Weights of a small model that predicts nearness at each pixel.
Model: 3.3M parameters, 64-pixel images, norm groupnorm, activation silu, widths [96, 192, 192, 192].
Training: 6600 steps, batches of 48.
Data: 195000 training examples, 1.6 epochs.
Rows from block 13 of a small model that predicts nearness at each pixel, named by matrix and row number. Rows with one number belong to one channel. Each number is 500 + 25 x the weight over its row's rms, rounded and kept within 0 to 999. All counts start at 0. Numbers have three digits each.
Before each channel's rows are labels from the 100 images, of 14976, where the channel reaches its highest value: "responds to" is what is common among them; "patch colour" is the nearest of a few named colours to the mean colour under the peak. Only what is clearly more common there than usual is listed. The data: made-up ball-and-stick molecule models.
# convs1: 3x3 conv (model.decb.1.0.convs.1.weight, 96x96x3x3, each kernel summed), inputs 0-95
# convs2: expand pointwise conv (model.decb.1.0.convs.2.weight, 192x96x1x1, transposed), outputs 0-95

responds to: small balls on sticks; balls: three; balls: five
patch colour: grey; brown
convs1.41:493510494491530464503506492481511495485474494469470511494483526490496522500519482534493494497485494500579464487514494505519477495483470481538514493523497476511508566505537516553508490494485476483474487470496455485485404515487493470462505500503496493517484508456474510478534491480492431480
convs2.41:511533479437498520545472489537480510508504528498469488485468489490527499506466523534510492503599489521512488553468501506485482500479456496534512481509518555513519507494498489495501495479505488461472469509459523511466505513519461487484516496486489444506494520503463503515509511472498517499

responds to: small balls on sticks
patch colour: grey; brown
convs1.50:508488498504503437507520502531477510500509537501548516522524525504480499506503514480501508493508486478537470519505560549495526539496501501549509515516513516523506458487410467457501471531476485505493494498503531453503534530512501496552512486472495509474502501477514466490469476477532508491
convs2.50:510510472500506473475485507474499494516528532526459551483540443505484485447474510487506482506507508495454481517463480504487473470483512473525480426502523486519482512508535483521489502492497490481465477564551487511501535523508470494516542503481488463468515546489523495499491497475515483487

responds to: space-filling; balls: three
patch colour: pink; grey
convs1.74:498455444475483520447456484497488486500486532501489527479497513485488485518531530524490507488507449469472472465499474507508476478547493494541504479502509476496469526516485499460487507497486496514508515503520501441488462498494503523543496477513499483459527522525516583549513495485499494535
convs2.74:502480522543504479506507513567463499454510478505579478508494524492493513462469527483548499468470480544550526523529487506486476518502459500503496506563469501514509500498481492510504521524467463514527487524506470456500516498467479498482473450509505566491489560496551542466466546495496468531

responds to: space-filling; balls: three; balls: four
patch colour: grey
convs1.21:501512475506519492538502493503566458523544511519509504500462467481483450521515489469528523522500470516484436552490506480521499490501510523492492515507527501540485500481504482512483503501517487505499471526516517497472450511529512530483499487481511498494513527545563527522491508525416487506
convs2.21:484479510552502484509499466475512477532500523486490467491490498471483490504479488479492465473495478466499483509459539453477512501459516487460495497517514505453488479509454504472514552456499496492509491542466484473486476515524515440539477442505461494448501467471540479485477499503508469520

responds to: balls and sticks; balls: three
patch colour: brown; grey
convs1.54:505494543492473498519479477510473513509503510479505521515503513527460501509508501486507520485484496493440515522486515550486520523513470469449501496448504475497479504508524538480479512503537488506487482479447426464514535488522497501534475473509460479461515531538543504543519479498504451493
convs2.54:480511520474494526461477479518499506487545556525449534453505500480487545528481515483551490516510480487550466488458505490477446466510496497535527518536483516478493505472528474500522452477506503462486509477494535448498504514504496477537499449502494453495478485517513467538542472494492496544

responds to: small balls on sticks
patch colour: brown
convs1.8:495488488501478470489524501508488506511482517484514501505504489490514551493447479472450513491522471505540461488493467499459503463486505504474495533528507501506476515515509526603523509500467505525544486484485515533494506455500491492486507482497551516499514501479523547519536452512540503534
convs2.8:509505463487504526505476526515507523511500546496490479486496444477485504507481515472488517480536485522541484508517510502530509512512482497471474520494495529495523513499527503502474546506492501447517502515544476544481509488472477487533541513538455495478520497509519525520506512517473462549

responds to: space-filling; balls: three
patch colour: orange; green
convs1.3:501512506509478520510506477480577477502547491438481516490460510480515505495497474488480480483486461490514504519518523496513456486476493516513459509488497487466517470452458483480459506505487494486548482488464497513454460499526494499582475483513522501490474512506492543500510489500507456491
convs2.3:473498502464497489505473537493502478519504520540549509552538523517432512499495495521555478490489529513492493456503477520488510506497495505457518460558442495493464490529489490502504492508505496492482503474506479566471487491455496454457493519495536511508531504483518536483504511514488472509

responds to: small balls on sticks; balls: three
patch colour: brown
convs1.77:496484485480439495456461511497463498483456532509515501463494473498498473484535483531507506491486505474489452459501440515486500507512512517482532496502506462502537510538497519494489491493498508489482493520521533482478450497508481518459466516507538475475505510490584521497536528499487549518
convs2.77:512503494511503473476507522503485513513493495504546482505480483514500501519468493511515506526488494475534499505537520506507512487518499468541603529538459498520535536501499492527504435506482533541606513524521527491510503543503496500513501504486511512439497478513529502550481506498487534498

responds to: space-filling; balls: three; balls: four
patch colour: brown
convs1.30:504503484500455493487427495506553511475472529474492471490455484504517506515549537473520521495468500526484488492470450495465486505494501509525501484519493534478491470482486455495486494499484482511513488498520515556463446514503502498530486480460509496482513512495510567500533532526462535508
convs2.30:521490506529497500495476532517506513504512483564503475534495535482512542484512508487553497507477488504548527452504454513507534483477467515514501479440484495454512501424493484485490530452499528480474513501474472569487455492485462529520496488524477516498474489487518531521563490498479493487

responds to: balls and sticks; balls: three
patch colour: brown
convs1.37:503507477522479506519473518502485475484498498493509498504433490513466538514481519506527505487511489496491507470478493465495500498527520514473466483482489467483490514518479533423523490484481475490454478500496459493464499490509505506513477494498465491444544520567559560515520514509456482509
convs2.37:497466507515510497487504533494455495477447477490501480498489567501528510486519504506511502500452484523468492496544461504459467485468526510493503493503528496446472498482533502542497531517505523496534509502509531491525501515490463509492474461507485547454528466481548511533461488535465555447

responds to: space-filling; balls: three
patch colour: orange
convs1.66:495505533495464481482468512491549485505498514548501478520448479478504505457492472512484488481528507536492436505469483535510491501497501494504421488512480509517490526554534519520512476490480503512565473510503515502502540517475487496496466498503522536529487503468480498464501509514444510529
convs2.66:492482494458514512531489465553498465561482492515530476550517474490457449497488518530464538505516526475460524466513533507473496515501483540517472483543480477507516503468491514499488479458499513556505478496527481523492478503466554510503516572477482463524497519557492485505450520505487513490

responds to: space-filling
patch colour: green
convs1.52:478513440478511432488434506498532502510495502492495496541482535505461479476515479516475475495497490495501474497506489535475489530534511511500474483524496488534501489485467525483522517534511515518431501501510495453489442491475498494474485483460473489499518525499516564515482505470536529494
convs2.52:508465507504485479503530521512508529474504461483521487511481496507544470483493491523485466525490552502514547533518485554501475525497512468482515486491519481451496500471488527507517497521516477459486531480475445434514472440489505486462485502429508487463498472498491470488498536457498475494

responds to: small balls on sticks; balls: seven; balls: six
patch colour: grey; brown
convs1.13:505509506519505487496526494496500490521521492472484528504514468505497511515482471503502504487488518516504495494502503510509505454438467493507471492498495435455471521554550506531506506490496479505494484505424479481485486469493479468479443525428476458475489517566518525517494497509516479486
convs2.13:515496498456495489457485522487498455485542454525450475465517459570486505523534509493500510485515492473469495499456527492511492520484562467518508509496494475493458539492462492492488512469517458475490507500496473499463520486521502497478476497485492466489477486537481494491463487491508497543

responds to: small balls on sticks; balls: three
patch colour: grey; brown
convs1.18:492478440498529487503504502494453494502512469507535462474497520482459468517494506432487522512484510498505491486488511485511503488468494497534483511510506499496504503491506513493504516531508480499452474513499459502456436514473504498536505482458488485472501511557564573512464499502488465476
convs2.18:499509489504494486476521479465523483458512539490526478457531535539506471503478497479468473523528497558515470485478523500526503493484481462486505527451523508489510433523504499516517550482494483501524486485463559456502496498521527512525509519533505511543504486514463469528519527500479477497

responds to: balls and sticks; balls: three
patch colour: grey
convs1.70:499469478494486535474489497485539473487542518468506476487535516485471516495548513498502510490499477494497499481508472526496504527503503492479499489489499444532486519511485518455499484452473518491486529479509466481538475505488489490485465483457476510471512517523594575513520481486517462493
convs2.70:477505495513496520499487533526457469461495540493521467480503532472515523500478484480457518522495481504521476466477468509480437509473509513483490525523532517457499447505502501482570477454484489502533500484478482461469468469508478509489477481536473525440501521512571515516491495510501462508

responds to: space-filling; balls: three
patch colour: brown; grey
convs1.62:502494489498491566475453503487480455490502515512497500468536502511482512509462522468489523479504483528429497494508517500497497473454521480478522513509471536468504471455484446525450493489480490509465499478530535506499480511501501502458465520436481522462504504491487476496458481500519519491
convs2.62:495490509463514538471489472499525529494508532528465483489519491497490504489496461488492476491470502466496457463421499450516466520455480502482510506539505500504470499493514469536502471490506525517455491478454501428494511472533490490449469427484470492502532507466512451470471478511502515498

responds to: space-filling; balls: three
patch colour: green; orange
convs1.59:494485413465519506466528497497566461526511512570518476504526486479480492497483480489494489478478505483505498485466525487496478497484484519486501515490493509523489540508560545521508500482480459489467487514516508522478425487470478474521469498495475477501484472495483487473500480520486496480
convs2.59:501555501501503521502467524503512474518487503497549523542468511547467575491485528551508532501496537469539517495486502548496528495474490519487521505521479517498475504485481487475502490491517464456438540508504516478496505497504483524510490509561492479464539502532511497485507477495496484489

responds to: space-filling
patch colour: brown
convs1.4:510526536521453506493527511486486482519500476453481469494447493495508492504467499517516539509473517493500521462493520488499482481470488493479439484453487508426500470511517503471479508505516465489460474504483459516483488467513525532542488479478448503487533522527504543512504505498547473512
convs2.4:470500501490515513489478502478544506530545500510462518472504511567494500511476462448480475474507513466551486539517482472539481537507510519474534496478525524500490512507504491501492476558516513517455492453503523473498481467518486467528482489487507517499495463478440481514530466541468490502

responds to: space-filling; balls: three
patch colour: brown; green
convs1.95:497513446480491481482519523506539525531525530522534513491451516510467513490443495478452502481498490477476437507486476490507489538471501510485492511510503525505550479472452473441474499501502470492457476510474513489466488487499528512462522511451491487486509466471512520481499507492540494481
convs2.95:487496511565504504486485468501489486533492558471463545464477484527469498479488459485519504503526516504509559498532484476520487474493505510517498484521445500528460501516459511513497505505482460501466475495471464520532493484483511524479504539515532460532550474470491459484482464487527452489

responds to: space-filling; balls: three; balls: four
patch colour: orange
convs1.24:479508515498503517502460488477513479479482450474475457507456501492532470463475481455512465536482491509473504506515469440475495469516507474459482435477487508518480493485490503508514491537528534538541506483481453506511516483500502524486497503516469464480491504490496464484475494508438463496
convs2.24:487513493453499514528479504457483482535455521498557499522510522491435438520460503541525542497468493509502600488575516491473521472487505528492505475502523501491521490519481497475491498500502502519442499531528510523461517459518479474496504534534516491493539507487490565451499498472521474483

responds to: balls: three
patch colour: grey; brown
convs1.48:490507507514442488510510487508450510491576522525537525504464485515485495497480458519517497481525471505479531523498538508535515505537501491485462535500475499483510478485463484405479502492529519523484519499484523504511550465539486495478479492477487499486517486466461489511477511507475506502
convs2.48:503510493507496488531482475454484485495470526517517453464516512512492475518471497485502478470508490487471503504526498518494455512474508457516509500484483516518493466538503505498505452538512470475476511533454493432543512533486490459505490487457491509517510487499475502486480468481505542469

responds to: small balls on sticks; balls: three; balls: four
patch colour: brown
convs1.5:497500543519497450463482488480428471490474509474457533509499495487485506477516505487476478496482511470513476499487502476483453461470487505515495462486495498476505533556502493539485456457485477480511479508474465467505457483477487497455462467472484464535513522504482509513515503469503465485
convs2.5:504488521447486477470512484438485536472506519476493505510520483476519500527474514463462500507477506507585499542461526511474486492513485508520543514478504516496499502532503481531515486497498482500448512485498485467508500490503480490513522487496497485503470548501531496506488536500506514500

responds to: balls: three; balls and sticks
patch colour: grey
convs1.55:500508466493475458487500529503493493543517497528514531519461535496481523532476479515529546513514495517518469517510464508515507541505522541489533521497503493500519489500444463490501526522496482483478533537497495490504540524528521535408463517472465514494498489476516498527504549519501493472
convs2.55:512497527406510508506510490487518522514471525513493515451513533475509497478502495481476493536473477479477445511470470496474539497548470490575531506513529522541482483490527506475500508525494516479521521500492520511501486520483517471526517518492466504469493499466479460530506513486476463486

responds to: balls: three
patch colour: grey; brown
convs1.38:481463499478452500498472469479553460494543478487486510487481472471496481541519517532534505488495488517449476489508489489501506463502486484471483488504479503519472512544499523458525460463462498476529492478481469482472517496501513497508479492474502503451512504560572500522502483521489464488
convs2.38:500497498540497477484527480407543467445509513502531517550510477489501489483485541457496495490505539436504460478493448549503533499500504500482513560480486513479495453481519547487484467475501462488487510492501502526511467501489521479495477506510474523531483472509483507493517566484537524498

responds to: small balls on sticks; balls: four; balls: three
patch colour: grey
convs1.68:481487461481480459480487512476494504497469489511508487501477503502492489511523549566482523510524498517459480465496482510507484500523490509455515491475473487518530525511524579459519468477449478468465536498516485474506495473519512500478453453496481477471488486526553522496489488470517482509
convs2.68:518516506558488484529528470486504502498477505492512514506439495514513494506496514503474493502516484492567552510491459512480478510505497493509511505506535458502499495517532541481517460498510497489495488454567515514484484525487506523484489513495491518497515492521498501508530537497529475547

responds to: small balls on sticks; balls: three; balls: four
patch colour: grey
convs1.12:495523477496489445461475494497522497508475504499502557484504447473469475486463481509501496485524510515427519501483473542518492500502516512483519508487480466505474537544502538517508513508501484513497475501461564514518450509504507498447472500476515525457488480505508511474508507510514566494
convs2.12:489508506474500476479483462539478500511549524467438490488517491454508490523507493471483486509521499498542483517459532485481499503486508468539515509527517510477527508486508496526493426460494520520476495481423534455489494540538478504493526500535509480503481495507502486487479517493496510460

responds to: balls: three
patch colour: brown; grey
convs1.20:505493528503504521501477501496477492504512481511515484514458475485489496475439517479508526514502499475468466487486460466480499508506506504499513472493511519502465497504476497453494502499483514508510496507476448509492600482494530494481585490558468503515512493460472473498531532500492457525
convs2.20:521484501530512495469486493496542503461487461466478509512557499431510483492478540515456487480495461483469492549449482487534475508492481477491459536521558479467474508483549503474502478510490475542503522552512507490500498481522475537511477488525538476491488490508472503504488534494492482503

responds to: small balls on sticks; balls: three; balls: four
patch colour: grey
convs1.53:493509475500517498491446490472499487525483521487487533490460486496500537509569499564509507509518497498519472492479466535496485486519468479445525491457481476521499534547479536460506484459493488466523499483532485499484467479508502480431462506506506520507472483488540484479519511500491524483
convs2.53:492515531486488507522470547552492552498479536504506542513517514563536490515490481493509517520544498444456476551499489498456478493522486503525529438519482554539524493525520496491509477505469502505479518488453510521523497540497481520495550482517474501504477530513501490498514548500499542522

responds to: balls: three; small balls on sticks
patch colour: grey; brown
convs1.17:507497538510489471506494488500495513502499499489506538509511524491493499502523506536506515496487446501499468483520446499473496473523523500534545480516499518505470464468444498411478490524485494501489504497482537485512559548530540531465526464496475478449486517486515530493490470492484519496
convs2.17:486488494472494500503483483477543499491498511536450505508501503504528511455508511487503521528493497524486479469490467529500503531519501471546499512447499494532473464478511483493483485544488531515595495546488423493502468502504550523522489493455522529507507483485493502530513505527467516492

responds to: small balls on sticks; balls: three
patch colour: grey; brown
convs1.16:514496520510484503505534496526503488498464552525514492500537535511479485503515489486461506503529539548551463496506539568504512485488494483498525514549498477477458521517473479535505507508485516515479506488514492509471547505528488495455484507481550530469493490494540533507475474478500552539
convs2.16:489501459532496528499497473478469497473507521493505507516512414488488469520542502494479483500509506504456501502484479476482509506489525523489513481479528503509466444524474487521492541497485495506514461488547497472486467517492489519485495483498536488524498472490479518472471530467502520477

responds to: small balls on sticks; yellow ball
patch colour: brown; grey
convs1.40:505512524502502484512443485512438494503508536513488535504447518494458501515530543504528512508512498516528420476458478483492498508512494504545484502497493466507510524530467519454503499479479514506515502526526520491489541525535502502436516499471477522497490506511510474515509507489429506483
convs2.40:516492467499506473474516498487537523497532513491513477516482491486479492513470531509528460478510524537472509519517475508555458540498512538541497483565484487509534556493521508476507529488482501460531474574550487488487486514505510540465537502470519530503493493465517466486494482518527487507

responds to: space-filling
patch colour: brown
convs1.15:498502500503517458524492497528593508497498497545524498503488485501501489519546503489451554505530507499471489488521496502506529460499490508526509487514515483515506517494505497484506523552492516526504493491488476447479527506494511499526510478496568490474537530537537554517509477473489469550
convs2.15:500509481504505491530505530490500509506457469502458487485485477471480514494469479508476493516491490484509494500447455497490477538515491497473535496537486514497477512468495496494510479472519511506504484539506491528506481492519505519488479476536468485544502493493594494534448513535519522501

responds to: small balls on sticks; balls: three
patch colour: grey; brown
convs1.72:478492495472512481501493494503514479482466491505470496510509470498479527513537511549503478517507524524525464484474447493508486529506511507568518468513471517494487532543473528525511499496501498505495514506490529482526503488496505490374470496471469512509494500484507555492511509479488532480
convs2.72:514475485485500510484527480505524510516529517479500484512516509455500481502523502481486493506494494485552484459524515481481520486498516490591554506496494513499496539475511510509498517506497529516528470530545490488506498514526545515466557455446510507513493480486510489571528501517497473483

responds to: space-filling; dark backdrop
patch colour: black
convs1.61:505514538489470497524492492502446498498492508541489458519473509502510473477470460459496482499465471483517447508496455516519484500510501494506491484486502515488504514494493483466467501505511497516518459490443497527483573498515498495456483479492476453476520511485422446490516495512499459487
convs2.61:506493473510511498486494484477465549532513501484489501490504516475535521523481510513497483503470534487426495489481501482491494503487540466516529478451489479500507492499493467519515492569499482503440480556517518490477548408507462538507508502500522478535488508497500506457486475503498510539

responds to: space-filling; balls: three
patch colour: purple; orange
convs1.65:501512449526453464537478503498530499501478488463471509498427446498498472477463497480476506493504494467485529477525488499501519434500488512489473495502488462454511488510490516483498527522525501497564496518506481506489435504506504513529467478507497498483490501477500516496498489483431471511
convs2.65:478505513520511513488471546481496490514493498483549496527519514504492474486433519485493536482491505516486511490543478571480518491516499483488511499548469512479550498479482520538495511446486497499434479508444555545518511484495513512509500570492481505474546516459501539479507477529477478516

responds to: small balls on sticks; balls: six
patch colour: brown
convs1.60:513501437471449533481485477489511485470456479480492492467418508489477481520515569555491501492527474515542503458503482483492496499517497490496461498518484463526484509503479549496532507489493503497449499489520546493484472491505500489528490470531507496498496508494528489496515477475536502524
convs2.60:486516518487484463495495506432516506503480509492544523528514513506496456462474540481534500497496460516560460475544514454451494502522484570525485505516557504497490488482491483498511479517469507514473481459481533545515477487545506499467507477550482541504481506499505491500483505510516490522

responds to: small balls on sticks; balls: three
patch colour: grey; brown
convs1.64:513501500475492479487513518502501483507459508495491540488498477496485501497534502521475509497462451498505441440480511501492484449531520513472527516503480511541497550533564562566513507488515487507486525497489486500522512506504512494470458494496499498474523500524541549528538486519478477498
convs2.64:498482497514519510457532498581527528496499491530487491476541509506505525507524511476546487498509476487498517474509512501481531485492460536558533528469491486505512470531489475502497489490546509493534481476487497496544495551466508518574495511543496483459504497524497538526513470490469521523

responds to: small balls on sticks; balls: ten
patch colour: brown; grey
convs1.71:484475531488472458485479498476404495483518499497498500473507505465436491517496483513506515503536498497509458509517505527501496486497495468496514511507483512476473529541512521562547496507485509519476514477508499461485499487491501488503503466485498540497537515524561550536480479455487519501
convs2.71:501502473540521501536523515495500491499557507496536520504477461479498523511517511477475492528540527483522519500530499519542495514509494503462504471533503494503483465496553503525506520500487518490524493543562520506528518536474505513520509507519484528486526511429530506490522458471481495521

responds to: space-filling; balls: three; balls: four
patch colour: grey
convs1.29:481474546490473524472486484489505483511477504528507485479474490498506463525499502497493522505484482486499520514475484493513507454486502492480496479498482482471502502507462522431493491480473498487535482502487474505482621529499509497476447474481487506497502509553502474505498518501426517510
convs2.29:503473514520500512494450472509471493511555510494527510525485465485529475441490455485463517496517508492503520501540487531517479463513530535502493500509498495513504530517495523498488510443505508492512519500471527525532492473499572510470529527469494539577485491484520470422510472484476512458

responds to: small balls on sticks; balls: twelve
patch colour: grey; brown
convs1.80:503481466503451467522504498492515502510477504495470447502471517487481476518461545463516509492493530495482518503504476489510516434471497488496493512541491478446496515489504470476505496477491497495506486508551487521490450513476508509438471503460482508490497495510572571491474507510522477502
convs2.80:491503495533482473492499503537484518502511494480524503507533507514457468520521493486500524508498509544510533531499510519482495485491471489495528525497465513540486499503452470480501530504488530516552499502530511513507502545489536487464487502539475516507534506471509499561496532521502473481

responds to: balls: three; balls and sticks
patch colour: blue
convs1.89:476470457495563470475501503492552511530544505535524501502528488530517483510480516498483479503501511467502537527542538467530529463498491497486507500472506469527494520516526563488541492468491490489518506499527478477515479489491503515425459546489488500528501489505498488490445489492484502514
convs2.89:507503496502481496507535519475461486513457515486483485537461502498506502510470488527495500494451482449477493504514423518442520544504464504497484485497482503452511471474534474450512486507461481478466455480523511475475469480486480583476484499531507499475465501497513513496511531511496495474

responds to: space-filling
patch colour: brown
convs1.47:492509471507565456509470506508497500493547506457509504475475476509519483505482512513546510496497465505516443523527541503496514547469485480468496508505482485480455504534519488508516491498529496492505512484531504443471441492506497485464490528439495547546508496469511496500456503480489504516
convs2.47:497510503506506515490517473526522493464511501474502476459482518544505490527499535508471512500492543496496488522533539509541558533471458492494491484430511482482484472466485481478511504480496523520498509462508456467471479488490554512499483508490518487499511465548454487471478512494520477473

responds to: space-filling
patch colour: purple
convs1.27:482498444484524425480466496482505472523538485500497515479499496496454516518501479482530484506522515514523469472482463481511479560485498511495495520515532518551558502539492518504538469489511483482490529503525526478504441489483476492463527482488477490484489476463504536476482505474528479507
convs2.27:522504507519507491519559478493469532509547494526530495520450516473535523496490502535462546524523544531517557516535462510446427520504506475507491492556522480485508503536491498505521503510491503526488491499519470434470477482505524504489500555494537448467532492506518478475510502516527518487

responds to: small balls on sticks; balls: three
patch colour: grey; brown
convs1.26:506475443495500536493456473466474486482496474526525486477490500499472438497437498476496521523504486489424452481477488459490508468491512485487515516488502487511478526516507540503544499483466497489473518501469581489529471496504514523494507488502522488478516510511496511518515478509481540497
convs2.26:504514494546490531507525513434470555506545551492512537506486484508535495502499483480507523524478481531480502507531525521501506475498472471511535544510481541489509441510515509501519491535496495498472527491524542496538513512481513452530573501525477519465506527491483532492527519480497508482